Rows from block 4 of the encoder of a small masked image model, named by matrix and row number. Rows with one number within an expert belong to one neuron, the router's apart. Each number is 500 + 25 x the weight over its row's rms, rounded and kept within 0 to 999. All counts start at 0. Numbers have three digits each.
After each expert's rows are labels from the 100 images, of 14976, where the router gives the expert most weight on average: "responds to" is what is common among them. Only what is clearly more common there than usual is listed. The data: views of escape-time and Newton fractals.
# router: router (encoder.blocks.4.mlp.router.weight, 8x192, trained with AdamW), inputs 0-95
# up: expert up (encoder.blocks.4.mlp.up, 8x192x192), inputs 0-95
# down: expert down (encoder.blocks.4.mlp.down, 8x192x192, transposed), outputs 0-95

# expert 6
router.6:510505490528505530523535518490479525495503496538493499503489522513488504522471481509519472505481513573478494487473460516518509521491523501523508508491495444476440503516536500525483489546523562535511490477491499545483507507511494509521552524516514503481504475481499499468543501471517538527
up.0:500498483500456568516549543500500500520467591500499429498500477440500493500560500500436546500500500500500500500533500500500500500433500500500532500535528592500523500500491500500512500500527493549507500500500500500500491500500500500486528418522500476500439487500500500500543500500500500450
down.0:500549500491501512500500500487472500500523533495500518473484500531510461500500536537500500500500541500492507519500500447518500500500515499500565500500500480528500500537500500507544463571459543507482500500509500496500488420557498561505500500462503462500500500499527500480500500493455500491
up.1:500459500500535448500500500487488512500500527534507551500500566500500500500556489500500500548500500544500500526500450480533522500500517500475500498450443462474500484500500476500517524500467500496500475500507500507471500408500486500500500547492500500544500500524500456500530500500500521500
down.1:501599500500479500500500500490500500497500507500500500500497476500512500500500521500500442500511483500500500500500500500500556475498500500498500500537500416538528500500500442478465500500618477570492500500500500517500511500474421521500507500500446490500500500500500500500552500503480500500
up.2:483516526481500486500465500577500494505500521500500500500500500500500500500500483500522539454517500495500500500502494473478503581500441500500500500522476500504450462499501563465500500500500500473500608500497500500527500505521462500545500526516488487500467452500500500500500528500500500568
down.2:463484467495485500500427533500493547500500492500501500500506500514500500496509500500500500500500500500500486500502500500500500435537500460499588519500500496500458520500500500500475468500539575522474500526500478500500500500500535500500500500466432505500500477500549516500500500503500475500
up.3:482500509500496500500462511524506500541507505500500525472500506442445479505511431518500500516552500500536496506505487500529500534500500500500514500572500490500504500481500500509500524484488521500528469500500480499500462450540448536450500498507500496489442500539500500508523500498516500461
down.3:500556594500500500500496500565474497527499518544500500496500548505440508459503492552551536537521500556481483471500484500577505500510500500500515500500500500473524500500500500500500500448475489507494500500500500521522500500539506507500500512500495500501522543500472502500500498509509503486
up.4:500460504500516548496500500500500461500484500444505498500513500476498520500490500506486496519500538523500502511528531513459500508500500500580500538500500500519534526500552500500500477500513500487490500464500497500486498500538514500483500500551500425513530493500441500503482530500500583494
down.4:500553481490512492506492500500524500482500533502500500484500486474500500480481481500499500509475507500530500500500522469483517492516561540514451500509500500500515424500500500500621500500506528532503500491566500500506500500509500500471500484500485511500439500470533500500500500500500503507
up.5:505486515500524489500500551495500464559500500501513539500502471489489509477500508490480489531563500500500500500500497505500500528533522500526530500500556522494500547500500500500504500500500493509500494484500515491500500498500500500500513523507493504500458500541440505497500517479523502500
down.5:486500550500500500500479500485481500522487500477533504526500515468510500500500500518500507498495500533500500500580500502500500500500476548521500500497476488474567500498500523477500435500454500492500410500500502419477438500500562501500488479500465500501474500500511520577472500500522500481
up.6:500500473527554489549500500532500487500500464476500515512500469508557500500515451500500500500501500478509500500500472559545520500500565523500492500500532501480500525500546439491500500500531499500530500500450555500486500450500500510564474500508500500572500531525500457500499488500500500503
down.6:500526500500541516513430483500500500500500500544500571488518500500500548500509512563518500500504510456500500500474577500500500476488521466482500500512500500500500500547475533500513500500556500438500454497485500500441500500501500498443492500502500500416488492500500533500500500531478476455
responds to: vivid; Newton basins of five roots; sine Julia set

# expert 0
router.0:490471486497474509481459506517517510540456523505476526455510489506530523511530511470498481456447520491484531561490529494525494530514516476478510503472452484525530529480454485521516484518504519536510574520551487517496496510520520496513521509456522507459488478491464496467469467534474506498
up.0:500521500547494500500500500498443500419503488498500482500547486500467437426513500500500500504500485471544518508472481523487500487500563500391500530502482500520500524517500519500489502443529458523455500500507500500500561528500476500532464466500478500500520494520548488487500530564506500500
down.0:497500500500500478479454507500510500500491483532500512491575503500502500537475515500567500499500459470516559514500500500502507500512466499500504500551459506500515513443472511500512500446458521519481488492488522486500480522457500518513460509497500488500469500500579464512444522493500500500
up.1:500500473519500500500453562500487489500503500510487497549536523424472489500506500489500492500500500480500500537478475500501500500500505500500487506526500500500500500493495500514423500488462542500473500512519501500500500500500500500455503500500463500470500480477500506500500500498500500487
down.1:451563487500500500500500500500500500459479511514470500477438528500500500500565500500513500507533500505500500544500500500475500549500500500500500500500495504500487500515500500538500500500478500500511500504448500500500553500542515500441533500423500602507588500500500461500500524500500500520
up.2:500494505500495474522511488550500500482471500503507500500526545455470500514470448477500500491498500497544508500491500530503493500501513500506500568500501500500508469503517500516505500527513500460496487490498453500500500508602467483505548522480500521488461520501515491500513434508522534577
down.2:510518500469515500503491511580538521500505524499518495497516529499521500483547519454475501502531520500453501487494538481539554506501437531500582455475467540500502494509500510500500428503528500500513493480479429493500500500577516473505513506500501489510501489469453460503491502500471503506
up.3:515514488510503498488474537500500537502500441516524481522500477500522472495554500500491536442542500457511513497481502527480489477537500500500459543505500494526464547519537426500471500528500498528501509487451503517500500499520456482500468500500475500500489545521500513492500474510471483492
down.3:500493492500477486542461500498500500500504459584540468488484483485469564502523476500484504475496500500500500500500500500466493486540530500500500506500498497502430520500533500491443525507500507556528506504482495510500513500500500516500462529500474500517539512500522500500500444499496500534
up.4:500470520500500500500499511496466500500500500481500559557525508478484509500500500500509471569539489514490500500500427447500500461482471559436500548507479451493500510488500493493514442474500506500500500500516500500483519500532500534500458500496482540500464519500500445500537523493527498500
down.4:500497492500503491500495502476500505500531500511494490573500529507500556506469474500518459593500500536500500500486500500500500500500500496436500500496445506510495500444500514500501483560500497527495509500502500500501500528467525528500446522519489533500501473494584456500500510470500500500
up.5:429500483534500520516498481500502500514500472528500501624500500500394500500500518500476500500500500551452478500500508536523500500475510500458451500500478483500493500500467500500500500497500500500500553500500465453501500511554492516500489500500500500502518492519469525464500500500500474433
down.5:500500500526525508500500479506500500517500500500449517656500502500460500500486500503500500512500495511447500488521500528500500500443500501432500472508500500500500438476497536471540520500498533527451500500500519483500502500483499539500498500500500460500500500501500500465455473500500500476
up.8:454500503548500482486518497500485521496455463491500480527470500533516500500500475500487471477449527507500500484485485501475509504524500564550502500500517553448489485500505510481461500487489494462521482503469521477479506519562479517454482479544464441462504500500500472518500500496500500528
down.8:502467507532441497555496471500495500500500496566500500538497510500532458500521528486468490496500526500516499514464478485472500517549481450448500500542513551508500443500500485495485503517519500521475500500500454445500496442500517474500548500505471491497500518502525507514487450511500556514
responds to: tricorn; pastel

# expert 7
router.7:487494466506473535532531493531469519470522522482477487459495501518550484511473484510506504468517514539521490482487499506521512489504516461527426522499504495500478506461486507498483495483489465519512467473492483518453477519517517493491463538510478490503478454459521474461510515491481534511
up.0:500500500450500500453500500500499500500500500500500500500500500500554500500492504397500500500499500500500497513489502500500500500500500500428486500500500500500500500500491500500500500500500438500500500500500500539500500500500482500500500500500500500500500500500500500500500500500464500500
down.0:500500500483500500500435498452500521500466500430510519500500500500469500500506453500500500500500500500500500500500500500500500500500500500500500421500513500500500500500500500500500500450500500500500500500506500497500500507500500500500500470500500500490500520500500500500500500501500500500
up.1:517500500500501492500447546500526500500574500487500583549500500431438525419500525504517492500459506520471557460495479500513500460517520500541500475500525488498480570500500455527500500494500539479500500500500500485512500500578495492500500472495500489532500500500500500500508511500500500500
down.1:538497500500532509525500500516500519500479495500500495581500535500500500500465500500514500500480497500477500500475500500500492500470499475452500500464451488415500538500500500469571500472527500500452488500500500500527489497500556543500491482498500500503499500500465500503500500500526500500
up.2:549500475500549500500500508500500500514500500470500500500484434447500500500425500500500500500500500500500493500500428500502500500500519500500500500536525500500424500557500500500500500439500500467467500460597500500506500473604504500500500500500450500500500500584500500453500500500460500500
down.2:500500487517500500500522500549500500500500500500522500500495500500500500500500500494500500530559500492500500500500562491500502476500500500500570534500500508500464432500560500502500449598500466500528500500495500500500500500605466525500538500500507500500534500500500528500500460459500500500
up.3:500503499500472500500500500500500500500500500500500500509503485500488500500500500500500500517500475525464467484500500492500500500500500589500484500542559500371426442479500500500500500500611522500500500500500500500473500500500521524508500500500500500500532489500500450500531506500500500500
down.3:500500500500500500503500604538500500500500567500500587500500500519480478459500500500500500500500546500500500529500500500579493500507538494480500500500442500473500500500500500500500500500500488500500500500500500504500571485500493448526500471500500500500500500500405548480500473500472500500
up.4:500529503500500503568489500554500541458557500500514500500492516442500521481532500485515500508545500500498500531500500500487545521562500500500481500500445500500500500500500506500500471500510500456478406500500500478500500500500500499500498488506500522515546486500539549500485500500488500500
down.4:477559500522509500449466500500524495500441500519500479500572492494504497500500424483500500500466500529460513462492500500513500524549500502488531480466463500461453508494500500500488502500508499471500500515507500500529500441500572496500491500472500440549524500500487466500500513539473514470
up.5:513475500500500500500500506495500500445503385497500500504500500500477482429460500500436539500486463474500516500529519508441500500441528484544500492500500500500514500541500538500500500500440535500533459498500500491500509500541429501500513559500513500492511500500500534500500500500529520498
down.5:500498500500456500511500500500547500500500500500484454501500500479500500504500487461492530540500536500464500486483500500450428473500500503500542500500500500530453500550500467483500522484429480500508464500500500491500514500500488500478473500500500540500500471496514485478444503500514500500
up.6:523500500511505500467500512472524500500518449500500500448500500500494492549500444513566521549500500491496437500500499490500513499461512505500503500501537500481498500500500544473500445556475478500500496514514517513514500532550500500542481481500485509503500500445500520500529500484500455487
down.6:500500500500500500500562500483508499564500536472522460517471467532526519500500490441500538504489457494500542408500500500524436500494510500527500522500500512500523495529500500494500569499502500476500500460498500500505526461443467491500500460500500498500502515506478500500476516464502501497
responds to: pastel; burning ship

# expert 4
router.4:513458517528493540488536501520459520482493478525508493502514470531485497534474463474518479505500505516476477456468510501518523486503509501515498503497523542488455513468496518498489476528505509477511477465490504498462469528467533496492551518500486499494515457470510525479511493454509497509
up.0:501500500500500500500500510500464500500428500478474469500651500500505500500506500483500500418500500500500500458487500500500500500500549483507500500500508500500500500500500500500500500500500500566500500500500500500500500500500500500500500500500500495500521500500500488500500500500500500500
down.0:500500393500500541500500500500500500500500500563500500500579461500500500500500500500500429500500500509500500580500500500500500500485500500407500500454500500500500500452459500500442500500391500500500559523500500500500500500500500544500500500500494500500500500500500500500500488508500500515
up.1:500477510491473473553500554547500500511520500471500500457500512486500477511500560485500477468511500560511500450500507500500500469505500545500473500500476500500516500500439503479482500500520453543558511500500483500500457500542500500500500500500475483500412495500537537519505541458487500485
down.1:473513500500537500559500495508500500506500500544549460500500500500554467544501500440532500500538500508500500500519465535500511408500500487452485500500503521507583512500500498487449500500495500500502534449500500500426559500500518496500500500500500469500500466552469483461478500500500500500
up.2:500500500500516500510500500566476500500500501500500500556500500500503489500496500480492504441524500491500500500500418500511500500500500476448571609500500500500488500496500500519561500500500500500500500500500500486500500474514480507500500482528500500397500500500518516483494500500489500485
down.2:530500534500500483500500500500500545495500500439542512463500500500539464493457500500508500500500500582500510509511543500500500500500500495500500500500496545500500500500545471508500500500452500500475500500500490500505492500474524469500500500500516500474500500500488500500587500500454488501
up.3:469470500565539500500500465500500500492500442491488500500500500500513452500451527500500478500500500500509519512500500500500488500475524529500500565500533507540500500486501512500500519492500547500488500486500500500500568500509500500418500479500525500551500500498496500500497500519500500520
down.3:555462500500500500504508500513500500500500500530466500479484500445524508500506511462509500585500498500459455500473500476500530494519456500500500500500451500500513500500500506499500502500596499494500480478530521500479502525500481511500496495500500500445489487442583538500507500500483525500
up.4:500506488500491500462460500500500500584500500518548495500471500514500500500500500523478494455526500455436472496500473500500500519500458515500512529500500494500483500500500500500591500500455554471500500500510500500500500501500500490491496500444524500493500500420500500500500552504500500455
down.4:500500558500513500410500500522502500569469513547500511500537500500532500500461500531535500500500432500500500500500500495500500500484500500542451577500500500525485500500511500467500500500500526500480500500527500500500500518500500483500468500500500448500459597429500505500557500500499492508
up.5:500495500537485500496517501498500506500465526500500495500490500532472444479501497500500500500500500500500478500469499599447500499555490496450500500500495513500520500500497507500497477500500523478484500497500466478500500543595500511470500391500414478500482502500578489500500470500500500500
down.5:499479421500500500516500500500500499486459500550494500475500451470561475510462476438519500500498528482451500523512544500500526474473506483512500500506510500500500455500536491508500500439500500500500500500500500500500500488520533496500500500500534500500533498483500500500539514492520437494
up.6:500544529496500535506481500500503501500500500512500498500500500536491500500540500500500472500500500500492478500505556479450503487448487544404504500490453526526500522502514500500501501474473453513529500496480490500500502500500460500500503500552500484462440534500559467530488500500525483500
down.6:500454500500553500484476480500502502500527462500541532500506507484500500462487500500500500500469500500500558524484500493499500537500500500500581500502500498521576507488500485468532498500500500500560459500500500559518497500500501500491547525486500502458509523515458479500500500500514500490
responds to: grey

# expert 2
router.2:518479457517520563502508486522499498488509507521480502508537514513476507493505448480498486493468489504467496468496487489525496494489538521521486513523483441494440504471544511510477504542531540487491488484474491506446501491535539537506456527484482508507506477507458494461530478474544531496
up.1:505500509512496487535511584510500480489500500436472466509500537561505492490478540435533489475499531491501494500496494485497485534485548471500505505484514506501500500509500504433500474500538473535541500538561487503483500500540512502480499500500458512526516519500478500500501500500520444569
down.1:540480493488500522484487447500503495579478480562548559465500522435502475500477584534500500496500507505510479494502517505552510500516441484489510505500500495483493488497500477500547500474500499504517488588508500511507489481502490486507472500574489499492500479480496484516468500506502489532
up.2:523559517485500500500506511544500508500496543509508467462504496504514587496499508513508500453482482530510491445500468439505497530545490493488523494484501500487494588482521500469531544546515515500483504500506500500528506523471511500498500505525441507509500509497500500500503500502473472510
down.2:515495506473513478453506500435502465505483480514532484518462463541502513500491454492494490553511467500500499447466488521500489462513478468483526504500498475468519466500500500457515497491443528500500500525520501446478489488500487544498491510484481474504554519489597497520500536467520493513
up.3:541500500500475500500500500500500500500500513500500430572500488500449505500500500500500500462500500466500500491500492500505500500480500500500517500500500500500500500477500500500500487529410590571500454520457500500500500484500500553500500500500500500500500500500500514500500546486500500500
down.3:453500500500500500500500500463500500500500499550500595500500528500500558519500500500500480499593500583496500500522500500493500440511500500491500413500500500500442480431500470500546500500546500500500500500500500500500500506500500514500481520500441500500500500500500500500499496500500500500
up.4:494498510500500500500517500489465500500506500462528452500510500508500545484465502489500500497524500475500491502500551561460528502523424486452500498500500500550461547588504500487500480492500500487501506498514463490483478500494455500515611500593500473484500500540500501458468500477482500516
down.4:577543452500479500477500500525519500500457500466564511500500521500473365501500548500500512500500544500485495536482461500500490501500461500522500500519500500543490460509466532500509500504470500475483457500519500500500534500503529523526444504500568479463502500467501450500499520500508505501
up.6:544500500500464419473500509500500500500575500500484528500503500500525500461500500500537500500500500500508490500497474508500500500511500500388500500539500500500500521500500500500472500509500518500500500500500500501500490493665500500500500500500500500561500511500500530500460505500500500500
down.6:500500531511509464500500500569500500485478500613500500434500500500430455500465500525500500500500529497501500526500500500500500425518500500500559494500500505500500506500455442586500500489500397500479500501500500500500500500500500500504522500500500500500500495500500482537477500566500500500
up.7:486525488481504534500499467541500452456498500492500499504500497494517488488509500500519505514515513479489454504503499513501500446487459535497514558495507532419495461484500495527450494502459481530488494507500511501500509498500499506500538500495562519521467549500500470494479467513534540490
down.7:535500472476465500420500537505505500493529465513469485513492511480483500492480495500500495500496536500449500532548500500500515499484555541500500493444517500512500491487507468500534530500500513499500485459500566510500547457500500500458481491517500517509448523508513487480494508458549456469
up.8:500563500500500500526459500515500482500505500610500500543500500500500463500500459500500490500500500500500500500500500474539500488500500500500500500500542462508528496500481453500548500500520500514492500500420500500500500508500415500500500476500504516500500500500500490500500500519460500511
down.8:500500500500500500519500500498500568500500411432500500477500533493500551500500500500500505500500500498500500454500500587509500500500500500500500500468508518500475500500506487500479500500533527451468500523483513533500500473546500482500513516480511500500479477492500500500500521500586500517
responds to: grey; sine Julia set; cubic Julia set

# expert 1
router.1:510468501552506557460529506516491515493509483545478499538528511548482499522485456492526491497487484453468503457469485527509537500511540491504497546512506541495450511526531513525468484540520531523515487485510504520480503513507511524505519504498478497470516485491549550464525513489532488538
up.0:542500514489524443500497500531500500446455500562454500532513542500500500500410500500494490500500500469478500508507523535523500500557500525500500500505425477501500500481501474500583500501500521500500500474500500500500460487537553500501500569584500500500474532500500500491496460480555500453
down.0:456500500450469490514500500500485461461500517493518500509500449455543500491566493518460462500505500500517500500500568517500500470500628500500530484500525500494533500500500500476500497500500500494476531482477500495512500518491500500502500486478497500539502500480500424485508455499478500517
up.1:496500445500500548488465497500500500524498450500471500486540500499510463451500500500500509547516425500511466500500461500500512500503498500500407500500514500548451522500500476496508500488523500524541527500500500518500491500500500500488553500500518523508516500484500500500476513500503496454
down.1:452458580500500482500500533483500500535522500550497500500514500500500450500549515489500500500486500470533549500466500505472500500545500457500500500500500500500508515420500459503500487502500519500501462500500500500500484500500469500500489480537474454486516521509500533545505529482482500498
up.2:500500524553500500503494500500500467487500458491500500500500543500511589500500553500500482530456500500500500504472500500500500500492500516535503500499500500500449500511500500502500542560485548497500523500496506471500504500500564500500500491500500473520500500545500500500533500538479500463
down.2:524500509493442500500428500500559500523531514500500510476537497500561500473501530500500521500500506499530500477478500513500500500500545475463500513500540500500518500489503500482496393505500458500500512500500488517500500512460500500500502500555500521427478500504500500487500447521482509505
up.3:469500500499418512421500492489500458442500500525500502478500575500561500600501451552500500540500503537500516482500517569475500500505500483500500500500500500500469492500500470500451500456500500469499500500500500500500500500500537500509510500500500500517500500500500500500487500496473475495
down.3:479500500471500500500500500500500471526490457500500500500500500500590500500541490462500500500526500500500500500504500500540465500500488500500500523557500500500500500445500500500500470500500500447457500500523500500500500500511487374500499500500500500447521555485471467500461548500563489500
up.4:473500488508510500485584500500500500500500528450519506509500500502513500500400500500510500500454500519500500500471479500469500500488465489498512509513561471500500520460519500500563500500500520543500553436523500500525500482500500500500580500550475500500500500477517484528511532463500500527
down.4:500500553500500500500500500478486500500500522500540509510467459500500496500529467503500500473501472462568500500481529500532466500500500500500496500500500500416500513543500465502500500500500500562448500507427498500459535481411500500532475527500500476500524491500514500500502500444500586455
up.5:473461517520500506471475500504500517500500500500472506496548533554528433500500524519560489532527500500536500410500484463487510477506500567500542532523500522539508537527521500519532534514440462515500500489466500500500525515500500498493500500518500495500500503500500478504506500500521450500
down.5:500500468482473497500519500511482487469500476550500500500500470500500592512493500504463500520594500500495500467499522526501509466500523500476501500500504487432485500479500521500488491523492500488500500500511509483500460543452500458523507500517482500500545497458500509495489498397532500461
up.6:491494501500500500553500500500524500500500466473500500524500534419500500500516500500518500500517500483500500500500500500500500500500466461500500500504452500534432494506500451552432500474509490517461500500500500538507500500500500507526500500500495500512495500535500500500500439570500493500
down.6:500461532524462515393500500500448523500510492500492500500501425517500576500470486481500500517500500525500429500500500500492500495524500503500500500500500500500545500480500500500500500500484500448500470500518509442500500481500498500500500557535500500500500500499500547576500500485500488518
responds to: vivid; Newton basins of five roots

# expert 5
router.5:510520489529528529504531493452487493508518484515490513508491536524547506526463454482526484492470536518485495469487487495513523488525522476511507511477484453484442490516505505531472483539497529481524468469499486491476483501486527515497478512489494489505514465465504460470484492455512536498
up.0:499556500471500491469500498500508467508474500500523500482472483494467500500500564505500524500500500500500455491500500500450485531517445500433456500500470500500500556526500553500495527448500500514491446562500500500498500500575518500500511506468454508580500458500500502481500500500477477493
down.0:523500500475478500500500510500500500529500500527518500499452500500485477500466502500500448500500500500464500500500497500538527596500479500500494576449500500499497500505500517500500500500522531500500493500500500500499500500500511479484575500500484539500500454500523500500464526500503503500
up.1:500510500479500497500513528500507500500544500515500500485455519500516478500500500500500500393500500473465500520500528505547500521500500369472500500547477545495474439455500500500500500500500500500500500454578471462500500543500477469500500519500470500500453500500430530500510559528480500440
down.1:500461500500556500500527492523506500500516500507468500500522429500440500500500486500500476482500500500561500500500423500500495514500500500452500500500500504531426408574500447493500500524493509500500500500487500500469536516521500496500530521500500500500500523500474509500500500512467500500
up.2:500545500492500500509500510500500500500482500500500500493500500500500500500500631583500500500500576543500500468500500462500500500500500503500500486500500479500500500500432500500500500539500500500500500500500500500500500500500502500500500500513500500464500500500500500500500500500500500514
down.2:500500500560500430567500500500500500500549500549500500500500456502500472500500500500500500500492383500500500500500500500500458500500500500500500500500500500500469500500500499500455518444500500500461500579500500500500500500500500500503455500535473483500461500560500500567506472500500500492
up.3:500469500500500500500462500582522500500403500500500496512500491497500532500579500500500500505500527424487500484500548500500500533500500500500513499500604495500531479500500500542495500500500500508500500504435512500486500500500500500515500500535500500500529500500515500500563554481534500500
down.3:444500500500500475476500500500500458500502487500500500500436500500500557500500500500500500504542523500487500500552500500500500500500527565500500500500500500478519510500500477508546483500500466500500500500500500500500500491527486452500526500500500500544500452500500500500432500500539576482
up.4:500500505500500500490505474500500500500500471500510518558500500468530533500488500500464500500482500491500500500434500500486500500500485440485500500503499514504493500500500487552508525500500435522462500500508539533500500500500500500430500500523500500500500513500500453500500500500500554500
down.4:528500500500500500500500500500472500500500477500500409500500500500486500500500500535500500490500456500525500554529462521500500500459501500500500500500500494470500514443474500500550541500500500495421500500500500500500500500527500524466518500500500500443500500500500538449500453585500500500
up.5:500545521500500530500457500500500531466515503500500516432500500502500500520500500500541523500460552508519500534450500500500490517500500494513518522455463503564518500487500500485463500524550531515483500494500489500500489500522480537476485500422527500500500563513542484521436522475514503550
down.5:500464500500500500500500500500506500450500500500500500497500500510491553500500500465500520437497501496412500500449513500500500508506500476500500563518539496530495470552500500448496500538518565495500500489500468446485500498512546503448500525500521500488470500500456500500500471500500500500
up.6:500502500500468500500500488500495500534500479500515500500451528500500500500472495509500483500502532502500500500500500500500521500494500427555560500463500533500500500525540500500499418500521500500500536500508500471500500558556495500473500449500500500500500500425461477500505500500500492499
down.6:516500500527603500500540459500526511565500494500500500500500451485498500466472500500500500522500471500500499500480500498508519422500500515467500469500485546500500411500529502542500500526500490500500485504478569500500500500500500529500493526500504465500514500500569500499540532576500527475
responds to: sine Julia set; Newton basins of five roots

# expert 3
router.3:502506508547502516456523501465473532519544474539508531521539509535472497541480510515510485499529535446483515473480471520507534496488507465515508499485484528481465513490506529539455460513506515504513475465511499500501493501523504539483455506518466474493502465462518458473513503487523513531
up.0:500475453500520500418500512514500493500500545469500467500472471450508500466500500500528521500565500500595500556500500452477500523500500500572478500480488500539528548500519500500538500500500506500504477453549544525501500507552500500460442500500523500500500514439487499506500500524500500430
down.0:452500500500484480500500500500491500501503500486470500556474500500530500597460500500500508506511482500500500519555500525500500470500448500500500502500500508452500500512500500520500496493500500500500522500496500550500579500500466470500500449542500483566500515483565436484500507500466453523
up.1:496500500497418480522500500500475500436455500500483518535500488538500490491516500500500500474588500500490534500492510500437500563535522500500509499565471500527524479500500460500500500500500537500500514517500500553500498452539500500500555396500560527471500513500500483512490500500501500500
down.1:490468562480500472552494545500500475445500543500500505500500500500500433499512479500501500494528484500500500500474500500555478548500474500500500469458500500579500558531479525500500500517458530544500483500500500500406500510500500523451500500500500500455466489500513500500500486430500500500
up.2:500539500500570500499500500500500500468500458515523493576500500500500500500500500500486500500490500482479500500515500500500500500424500500500500550500574500468500500500500500500500513500500500500510500507416501500500500500500500500470500500500555500500500398500495457500469500500464526500
down.2:500359531500500500492500500522500500500454537505500537500556500488500526464500445499521500530452530500500599500500509500500515560514413500500500500489500502500500500502556500500500452500557500500500464500500491500523434500500481551500537500490500500500500500489558474495500500479500500500
up.3:523500500500500500530500500500500480519542500500569500500500526500500500500475500526500500500500490500500513500552500500500500471499500500500500500457500500458500500529500472519550500539500492500500500517500500500500497500500500412496554418495463509494461510498500425500500444532552500490
down.3:468500541481496500500500500450445482500537500500467500500500505443500444511506500523500487485456500495493523500500500500500496512500500500500506500527500491500487493500500474500490500507500441500497506500500500500497500556500500485467498500529481500515450526450400500501524464535500538495
up.4:552500472500500500514500500489501490500523500490515487500472497500500518486500549471500472500536500508460500457500447487500516500492490478493517476500500500455500500500500500505422500500516500493500507500543525500500500500511504504558514500507500500500500492507465535500494500514461506532
down.4:500500477500505466500500494560466500449489493492539500500500500500477498500500500500517500482500512500500500500500500500500500500500637500500500498514526519520500502500478520500520500500512477496465500500500492500500500538520503491500454496483500518500500500500500446500535545540500500483
up.5:500514500500500480563476500500530535500500493506501530500529490518525527430500469500496500519595469500541500480483491500500520494522500498500500484450500459486518494500520500511500511488515522500500487500514485479500483500558500512471497471487492496500500497494500500493476455442500500435
down.5:500474508500500464500576500622469514485528532493500509488502520494478473500450524500463500495473460493488500500505471506500500500518510507564500516541500514465492475580541490473529470500517468500513519490489515497500500500500507470500499529532500480480500500497567481500510544500457511514
up.6:519494500500560500500500500507500500500509500500513538500500500500500500498508500500581500500500524500500500541468516500500523500465457500500600500485466500500519500500493500527500500500437510541516500500500500518500500535540466500500500497500491500400491494500553507500487443503500486500
down.6:545500500515500514485500535568500534521500500499511500500500500500507500500403431500500500477514505500500500477487500500500439500500500500500500500500500500527464531500493500500576453457498500500500466448460498480506500448500499500537500538500500500445500511500545500500514513577509500519
responds to: grey